config.toml
horizontal_flip = false
num_classes = 3
depths = [3, 6, 3]
widths = [96, 192, 384]
init = "xavier_uniform"
residual_init = "none"
lr = 0.0023
beta1 = 0.9
eps = 1e-08
Rows from block 4 of a small image classifier, named by matrix and row number. Rows with one number belong to one channel. Each number is 500 + 50 x the weight over its row's rms, rounded and kept within 0 to 999. All counts start at 0. Numbers have three digits each. After the name is the row's rms in percent of the matrix's.
After each channel's rows are labels from the 100 images, of 14976, where the channel reaches its highest value: "responds to" is what is common among them; "lies over" is the class under the peak. Only what is clearly more common there than usual is listed. The data: rendered roads seen from a driver's seat, with toy cars, trees and houses. In brackets: how many of the 100.
# convs0: first 3x3 conv (model.blocks.4.convs.0.weight, 192x192x3x3, each kernel summed), inputs 96-191
# convs1: second 3x3 conv (model.blocks.4.convs.1.weight, 192x192x3x3, transposed, each kernel summed), outputs 96-191

convs0.56 087:526451480533530487424442523430498549514453474569472473396597422476572558524431539502503449523464500523487475586410410443497454438489557404508457539446521425495433530525461468461550397529439451462457498406571559474431465482463496442549472456436424504564541429564361489462408481544481462499
convs1.56 099:479487466448536438520446502433500416590495552516522523477528480461526482532472508503529564494481487503473448518472512636485463465504597424557495510477416444452468514487445427434466515490437391449469498452543495427447463424496567500457531485478450517497460478423619466504473495476415488532
responds to: bends right (100); vehicles: zero (48)
lies over: road (95)

convs0.26 104:591430451469594591433505441502566582401499461497471518512481483504479474480579537446547363440548480471455527427472425458445528486501541496472476558504505529521504573501452505475532569495493517484500475537465440473522485496578395521525417513527466476479453455549462459546382505518542467533
convs1.26 110:526414522487498440494517488475506478437473492497502449513426426486457464550450552420458430478477446523504487423447443455474478441451515496495453462427452469406390506512474422508412481477477425519454397461452487501455433506530463466503517439388442519440596471509443550517468434517407472375
responds to: bends left (72)
lies over: verge (47)

convs0.27 095:420439477508452449436569531503469521490437541489444485686510428502466363441434461512497475519469438517584431550489544409473463429443463568517526416470522436476375463417555522525480501473438470483515464440471487427474480548536477494465481478474442506564471431475449560401474497517473456482
convs1.27 093:454490527449488589492385471568497487607556489481455529546426405553516428376421498496577469516420480462456494412554452568439484456498498424493549486640389567503469495417481452573526458523427477504546492475556489483580492504390489487466435542477505533446475453520491473488502557473466450436
responds to: bends right (86)
lies over: verge (60)

convs0.163 116:446442510481493464458569529430457371466461535486468499461471438645511464496485475487527553425502399485497461476501455551515518558327343510507541402446443429507555436495499550430538492454460479544434498475452522430480470494416429464493502444480482535519463488477418473427531448433546431444
convs1.163 105:422513444463513439431422445487563476499496534518457492522488465533492347480481520477570552482486501498495482470459582566486492536470601498469537528429486534437520540533439524503589540564443546499516522501494436491516438598485469438451433499547468462456612579580455414473544495445501497448
responds to: straight (62); vehicles: zero (37)
lies over: road (61)

convs0.148 106:529533529520555576489482564554449498565614467487468439462456461494456376500472452525532493503482457473512523495485566552538538511550576467515537510479545475477489499484504485715484484537533542511490512495553592459529512505448608424418619539531515552454496578487491486512494515374557504551
convs1.148 103:506457532491488444503492455470456483494454397528516428590474413431495504445552382489533476483481433486481461411468474531436465506456641459499472545546487395434528447454468476479527450554515477439511487497621391444482485434407451507461516446559465462398464477512455490531452444489485449484
responds to: straight (94); double yellow line (58); vehicles: zero (35)
lies over: road (98)

convs0.73 095:482442509429492490424466502503380437495421479500451494471446481534445436497419504549499478577424453500378473498429487494378614504502446511502413470502463489430444402523474500445466423505392470469477483520463474490479543504393498549433477495440411458476430418474485564466503486417530473471
convs1.73 092:469461503459411556568412447427476484480450429560466483544485436499504439474435569455560500531491500551499513440407460596428539499492498486466511446454574460418463510465465442474461456469442451569615480508506519486400454500448487564434497431522522534460464594497510500438478432504435473428
responds to: truck (90)
lies over: sky (94)

convs0.33 101:470549437529502501478466547559496554489569471605561554453528547449483474496562514493537545477540470478552577465494561456550487437459537574462454550562517526386594518541522452470527477458467538483548583543491492509346576539486477564487479643521504434504446532559586539520497500494498601557
convs1.33 106:475521564452493426542592600453456458460494444453484462506430406463402475585511521480471502524572417584503451504585514520528532490407573592506422519452493503424513537527510447447476487519478478502484457543555414516496406523465420455574503467467473493431580463584506496483469471484485426462
responds to: vehicles: two (74)
lies over: truck (41)

convs0.10 102:643526496527459577523607482437524481518522454460547398509516443490528544528580524519556452496503474516579536530517532463580513499611533441519497588463470540488452514531543501553496524566553517543493468434466521384616462546508574507530456449415535456566536484547365525553494497573551479526
convs1.10 105:504473472447545389440507517469463422492430430493473436501482460468491539549489439479567449455490434444509428455507529445464449435543606509489530516458432394416443440471466446456512494531543486438482411470525412429509479472527452434537541460440418424410547533459504486495468466514496478473
responds to: vehicles: one (71); double yellow line (49)
lies over: road (98)

convs0.4 092:605509526449392546548474487485493424505517564452487493489476602558447460475481498540499451492557472505506421547531466539509451597467418571526543516511466489537514393412459459542384405482501502528546492527536541437465509471510496535469479578477571499535442485417548478420483502494469506509
convs1.4 090:627454436486489478461387464552528485452484395521475500514444462492555603527491526513556457490458472446561501457471434493501487499522591454450512487523477445519518445544420510551447464521522563448520456477545488402419454431514508520418549499450508410456476459416467498566442423513531503456
responds to: vehicles: one (72)
lies over: road (83)

convs0.17 104:446503523515499520464492493491390456479494415447507494414437479467513484506541453444485472464510415510491529444493421486424473452500457468523484483509425532489515456418408479503482487497469459494474432460452430391411651412493504434473456381566447495466440428511447436503448451496464541496
convs1.17 111:530440528480486458589466471520505494455537457454522545517429566517469568481587535492460441496480444677486501571477478535523519549515499364598566497428520447474438544560504557467476427466383482561548533521564437485441528517613529494528499427486527546523454538586572521444515520486544448507
responds to: truck (99)
lies over: truck (90)

convs0.100 104:438414508485503428507458462550504564463544440448399448565442474607417455425481481443446493511455414502549428496470421492473553447483474470417525489437463493436460419478550564421452476457536486529484494414443485456482492478539517466476453436562452475445432521438440511439448429483492551476
convs1.100 090:511449550496480490463464468415507504483568540398490509515511486463389474439505465487603543437490449432487490423506535445446463545460486421439524425544523480406443479438490523469475502496561595519570513510459496522492438554386502484475442532505452521414457470528453430492482542386419454429
responds to: sandy verge (62); bends left (60)
lies over: road (94)

convs0.152 105:481580520495428517463460466489508460534433463441543570446455412438509537516442444545501437460478453537445493532471445409497455427535511520529469578517402470504486473532541508430437430515540436495447474512514442445437469525505480505556470514484536464499494441451398439545408454453416455524
convs1.152 093:560567498564444454547414560465478439510471484483446550490520459509524481640480532399383491501426478527480537568541505548564483430494418506435498497465477380458503546520448401468480457458483517469567457464481480527481492403512525576459604489392452601538543444463476516549431491454480558455
responds to: truck (83)
lies over: verge (40); truck (28)

convs0.69 091:448448502431559455408438433493487430429404457552443492502466499612487461427515458472595483477477421434416474435395460458502504429543435418469535507493424415443499466487452512432545555511432513445395505470532475476483577481513468439513497449495487489482466409550514502496448423492519526431
convs1.69 098:512410508399481462616460564494533448383430452398488479577457423469485448424553565469500554497469423594481523371435577507460492450384510420534482483470539583427482473444501451556420449546521404504522519521603474476480449511508495440528446463502461490550476526559571472430500463491468442382
responds to: truck (93); vehicles: two (67)
lies over: sky (80)

convs0.131 087:469398585432532429537485392406505498541434571518458470513501525542549516598458526519532469515410483465528517478528506471459459459442362586566535460495539466537469521483395551450495429469493503453500530434457510525518486468458495461520435442504464550531516468438485526493410521506495522477
convs1.131 115:430410451416604510438433456509512495493421578522411490537501446455512470463465505432568518420493523496412438441456436512429479518465547407508378459429521550397468449475455408464475510447463364483434465478494502459482432517451477440418481497484512413495452493484491465519487498491410458463
responds to: bends right (79)
lies over: verge (84)

convs0.101 099:571516514528416497549514508554524539524571533545497521636523561609520559517551451459432613449532595511555485560577469499537549532466505566518529469474625561544585481528508584429423548441473516508497509532415510558481597503561566539543561517501533438526486474472597526470475571631495622517
convs1.101 108:518460530479475474411488506479488375476499479462437448559520466470453496532485455467468488401435445509490452414483532409453439468451537446497390527433487543434467435457490408462501445458439447418451434467479472474457496476434479433474513462421454486463464439541462479503469447432435485508
responds to: car (86)
lies over: verge (36); car (28)

convs0.189 100:547500464540430500402499536504469485459472478470480466444468530477481544449390481498490421417532535444499427485550453435419481403483480495474585461483533532541556467512411454452432494440434508471458479464504467555480416513511493453528506483467426511527479435435455455462496522580495409554
convs1.189 099:599423368506505545471474450475548474433504509441512540446444610448508492419506512406556448452465455455452471445450466485419442612497470450538506423504504393490464520491482421608461512492505458485468515526451507443493612477505469466461512525452536499489477507467554575488450525417424471510
responds to: vehicles: two (75)
lies over: car (35); truck (25)

convs0.5 099:501609537610481560475538473468511590473477525508462441566516420527443597492479492552551419511483566430478497508624488478514447511573602586497502528481484521563512591500482448380547613509486486451526493426484549500609454497521473454620515470480424515502459393478449553540473532565525488517
convs1.5 103:504523467461577463463486475528521427403473402502431480481525493552496444469414479418499433457525507448428511404513465463414499411533485457439502473459418501498466500468469458502495587473455545446477490516454452499482578430412526492518474439470484397474491451483410537552465505516491462481
responds to: vehicles: two (70)
lies over: verge (56)

convs0.63 100:578432450471452561565518571487454485533458579469456446520536502394490469439536528514419487447453477532395462587473539581481537521546548496423525480528484439493395500479463448600445519520536517470467469475518536497440489462449475490469503543477430456567510500431526497519565468445589582473
convs1.63 094:496416572535472486421424415538472445556466364486550440569430433461513469437560499532536490523488520499455434424487489548497483489450602474492516454504483433474491440457434438478495427518451432481459416513590426434456471414467509456443572416563466575440489514505464507504466424526456433469
responds to: straight (90); vehicles: zero (35)
lies over: road (98)

convs0.183 081:419482526584428545468489428530481500517442459563519524464435491523442473463496494468502490467481510557438503424454400433552499415477542521489561472567385419507504480494482524473460499500478433446428569440499471490604523574561415483482471435547489553479482457495438451570436493628399523491
convs1.183 096:454524544509497565468498362453435477420415493528449467532464427472543432431501558512506425538431537507483496477411457468449481469554472473496463435460448465384523399436473445505436503504417444484414456457468539391533473469522425486406504484470419546353477481510357479485601477487460462478
responds to: bends left (98); vehicles: zero (40)
lies over: verge (100)

convs0.139 092:453619452481433515426587493457508532507412533524489517550507453423521574496489563453476518511445495529409591498489425420556452381545565499484434613520475463446511534456576548516485466576521455462472474426517494518471450462524444478563503463417483394576518409496394489532447518551461424470
convs1.139 102:431493538378427495510422499571468497460526499544407511517458488511557474565445525381479434586419493534462540480496444489448431447565403532564527521545438524497557458479411502466470572450440448454489410411477479518506520507571454447437500496420431613462531484476525468552486514445444486498
responds to: vehicles: two (70)
lies over: car (58)

convs0.86 117:457550526488463428448527451482485482442477471502507493518500375614500409412468472509461549449525462370462535478472499486520463515497459482432503425482372444488556461517491582415500474446446569499432510472443493503505531512444533493458528458548484447460533629482511465474543480401526452507
convs1.86 092:488419535473515529469487461488480496421504474461466517504518492568421449488492459463619631542489465460457454492451590468500488498479531498404530482486552604471504502490491683467506500482463524480469492499475436480463477495495436456454492492485438510462511547526462468470487505463429460421
responds to: solid white line (63); bends right (63)
lies over: road (99)

convs0.144 099:480483561386466413485450480389521395486403489438455630545503457508520503511462511508504477469403422511519453460485433463518544411460470454546455523577439445454501503488437563421500469475463441483523526485552514496516525472473441439499393480490513458496446392464427543434543450436410431508
convs1.144 094:519470530397379489478429507402536461524496501483445549510510454528477471502401552495540506458465483444427488450513468595462469556511408415513492458475452510431448443436465384528515579462418425505519477525440499582422480593477547504427477494411499605423481522499551452429375474496443445493
responds to: barrel (64); vehicles: zero (31)
lies over: verge (81)

convs0.155 090:471564422483526470450506392492364497439420456561418457559440409534472558445488447395461473525481418446547447449460450462496527523493466516436512471548535465407507451418544507468464509454468531524515481395491477413455539411449532505547430442478463468468458466430477541483517519464526475492
convs1.155 093:588525459511468500485427431456483487514470509486482566491434502512490417374402472506564481474449481433488565443534484468469442458422436509450516470577486534525443512451468487510520411522489528495585460540550463437515501522391530504544459502514552547465456462525447456540445544360470501472
responds to: truck (93); vehicles: two (71)
lies over: sky (68)

convs0.34 101:418525509512485466447438421411514635385465390480513505611411442547572471468507495562514527585457571434666516448572501437527509426439509551434549448508498489618504569427561546526526568497455448565571485464519498451528470469536499470554461514494442522354424475461446603521527532482424437511
convs1.34 093:475540456536522542509446538494438483477480513493421501478562482465532454441456458468545474468460524378557581413499425531429459520456451449514498417537467479524457511419443453441481606429456450523544487537515547598580573425485465458517470422475458531432452501487394504509525655486483478454
responds to: car (84)
lies over: road (88)

convs0.118 097:467443595434556459467438444467416478464447443481519443506475457462476596456506448414471480534453488542383527410449463527485451401504481422475381561527553439403421538496522482421511472530529481466431453462472416490470438588482433446554405417446507482403488511560397499435518433463462491442
convs1.118 098:487435551535516513450467430422466475453558503458508480526501483452498466448682514518482432469487479444470475501515527385471482559397440541503445517460473470420499455471458418501516539544460548483493476536499557450512467514459446506496493505513396502402523501554398471601612498398584530505
responds to: bends left (100); vehicles: zero (47)
lies over: road (93)

convs0.130 100:432465522416533461474488502381486429475395507479475535494543425543492454511458514436532507447443511472472584473521432530466463454477384474515531469492496445576469513501534563464588477451470511412436439424499499512493524536443446470585454466459516669491513480508436464453553493449569395476
convs1.130 101:354497515487549490414427460455529487523569518467488498491501530588457426417524525505614531537506410498438506479432526536453499553469539535539468431488481547436481506466485571490548551546433495492493547523541440468498463540489419449453457456507511507423627542533514449438569529396455434444
responds to: bends right (86); vehicles: one (82)
lies over: road (79)

convs0.87 095:495405415511405472497578520509505538447489565596442451590523519545547520481524599539473432555473467473452513541475564436485463482459490596412475505453605482519463549476513502565500518587528497453499455496565599544420391451492482511544530467450435410547563473506559558560448505494485484432
convs1.87 094:477467519524441529469411461509475391430583496514443462578515448499495460437494475421471581511412571423484469377487485473468455537369476544527449459546563577526457567453434415550444467453464487457492483460482447528476456502504483488523480502472489612456512429454514473656538554466454463416
responds to: vehicles: one (81)
lies over: verge (54)

convs0.151 106:473507407510403486496416487456560525489545433442434576476457419458424461505399485448422476415488523399455436492502519464519449433479509543432490504518401467599624444541435457564447464544504452550500501471506467424499492515524451474488499484477507559419539550482397386499512536466424446486
convs1.151 102:531514577524429519470472429478544509458486515538493538412449460454444529500493502513440545495469420501474497549526466478472429471582419534425461496496497490536519544460483440535467491424425511415439444485460492450501460472630485415480607457442563502492403526392541486552411414568602501556
responds to: truck (92)
lies over: truck (84)

convs0.31 096:432464452554463526484582642598433482532448581458502529476567606490528475552416514497455501520466472477562420556505417517487492458437567514489548446476457454484479461480538581517421542404439442453443500542540477534495404508460503484496592504501518384564453531380506457505547522531445439495
convs1.31 101:494499487430455588475479475468443471557546560495463509498464479472486523374493516496546488502436479432421480420500430476501413513438434428558458479575461509495459490458494497502485426443492480459482446434487455533555485515462514477420466487436500548443491465501499504439478616396420487487
responds to: vehicles: one (81); straight (60)
lies over: road (79)

convs0.180 106:568451434526525519470472485554493458471443436474452530469417474585569465488465434581430479529582478408545459486514388475580496467454501466462657458509493453580519531444397480509417542441445546487437529478509550481440515492511579499475548457522519479476443533391519494463476559480524463513
convs1.180 088:552549391484528542497452438479458437439509459499449509502492442531490497463492497486663443495515419440455501512477426455470493486497478463435505499440419353488476418517485488500554438459483445440529436500538505460556508431432511543438448481586564440445436415500404516473407502464410525449
responds to: straight (83); vehicles: one (82)
lies over: road (96)

convs0.164 114:582557526450532590402430458484446447473528420461515504446510493438464452495481424510498464487538499410487518465472514451494512463497559480494500532517474490518528545470464457458576528398378462513464484542477430503566497503394407472488430508567519436436470451576449466462445439406470408477
convs1.164 099:447516480428425463533515490492510508434480487525450489467484482403462483477430534437536473520531509508575455415481421527558587449534472477478493436449514421436411531509424526548404447488405466522518457523600443532478428506443480496460505516444496453517490443435486539516463373521473434462
responds to: car (89); vehicles: two (68)
lies over: car (79)

convs0.58 088:492439523441524517477521565491425394481461393515541397475502522569477527448451383457456483535556503538435536457519383431396516498455434474518471383404500416508525440495470457385446541385499452478474495492383487479446456499396461467496525477486500514516471557484433432477463515530421426451
convs1.58 101:504421564534484583434524486559472447552624526520507431447470514455472446398503476475581591597522383417437506548483515495541487542463478419506536486525489529546529419535593484515523442505411445414502471505554457401456529511439515478442452623506502605548474529524572449477493499405440408485
responds to: vehicles: one (86); bends right (75)
lies over: road (100)

convs0.55 100:398435476544444434506460491498426444507451452503444526534452362538463560487524462411476502578404591523488495446476431483467462454416459431459493498502514465548493496543470447428473479523553463405450484411476455522442479518571478404515458373450439519441451454537453418508478477493450538470
convs1.55 102:437486573464502533440506520376441530475472476480527462528544500417396435432547469463494519496493457489547487563492478506541521547482420553485456440525568514480397427475552366553549490438481492514572575499482497469537471501468552495550439477507488571478468475476505509451550496469405469462
responds to: bends left (63)
lies over: road (87)

convs0.125 094:497423451452562460490445512492496610480441525485433546488412423479564560494452524532546467500449493409514529453461432481439418467456520439445443428560467505542505574488461559506519456534468413439468514473545551501468483411436438432557431451447492452435516420482448508545482511491407445423
convs1.125 092:548448500421478438445393501560474528519453488471456513543532566531492531406483530504476614449487632451471464482454444541512510519459485549524429535526517582397553526533501497470616562432474469513456607462496588558495505569501499445517480510519442549498428407535464469541568598434527422443
responds to: bends left (75); vehicles: two (67)
lies over: road (88)

convs0.109 099:528521508380487481483478467460465436496529489440521361508465467448408474562427411463505461526506389500439434458531473496519509419440429542480446496475453512525490431446507484464433484439443469487528416531438412353573398474395453520520456555458468481470423514439404492441553512510497443495
convs1.109 098:475535481493569530477463497408536456458576463522466472472485523442573500490502548499466440583482458437470448482463531476482485416470475487497469404587581445492515424466439498523491427523480554453471467471538467463518469518507503603402518456446490564420536525533483580610557567474464508545
responds to: bends left (68)
lies over: truck (33)

convs0.170 083:532454500394495492569501484419446514421415411403517537463474421563418549407540502502480475587437356540571440445480498540456492506493479492479599475471493397528465413542529499501425533548609522457462427439512483451451556389446554440564488481485460543457501412487457532502547500385620490442
convs1.170 097:455534505446481500493519469501543492543445465497490535501477492496431526506590471504628478521468391543498503481496504481499487532432598490464451553529514388538576456481523425512491450537602528448599423509511490456524431447420444495460398505562562434382501435576514481465469492412495433512
responds to: double yellow line (53); crossing stripes (51); vehicles: zero (36)
lies over: road (100)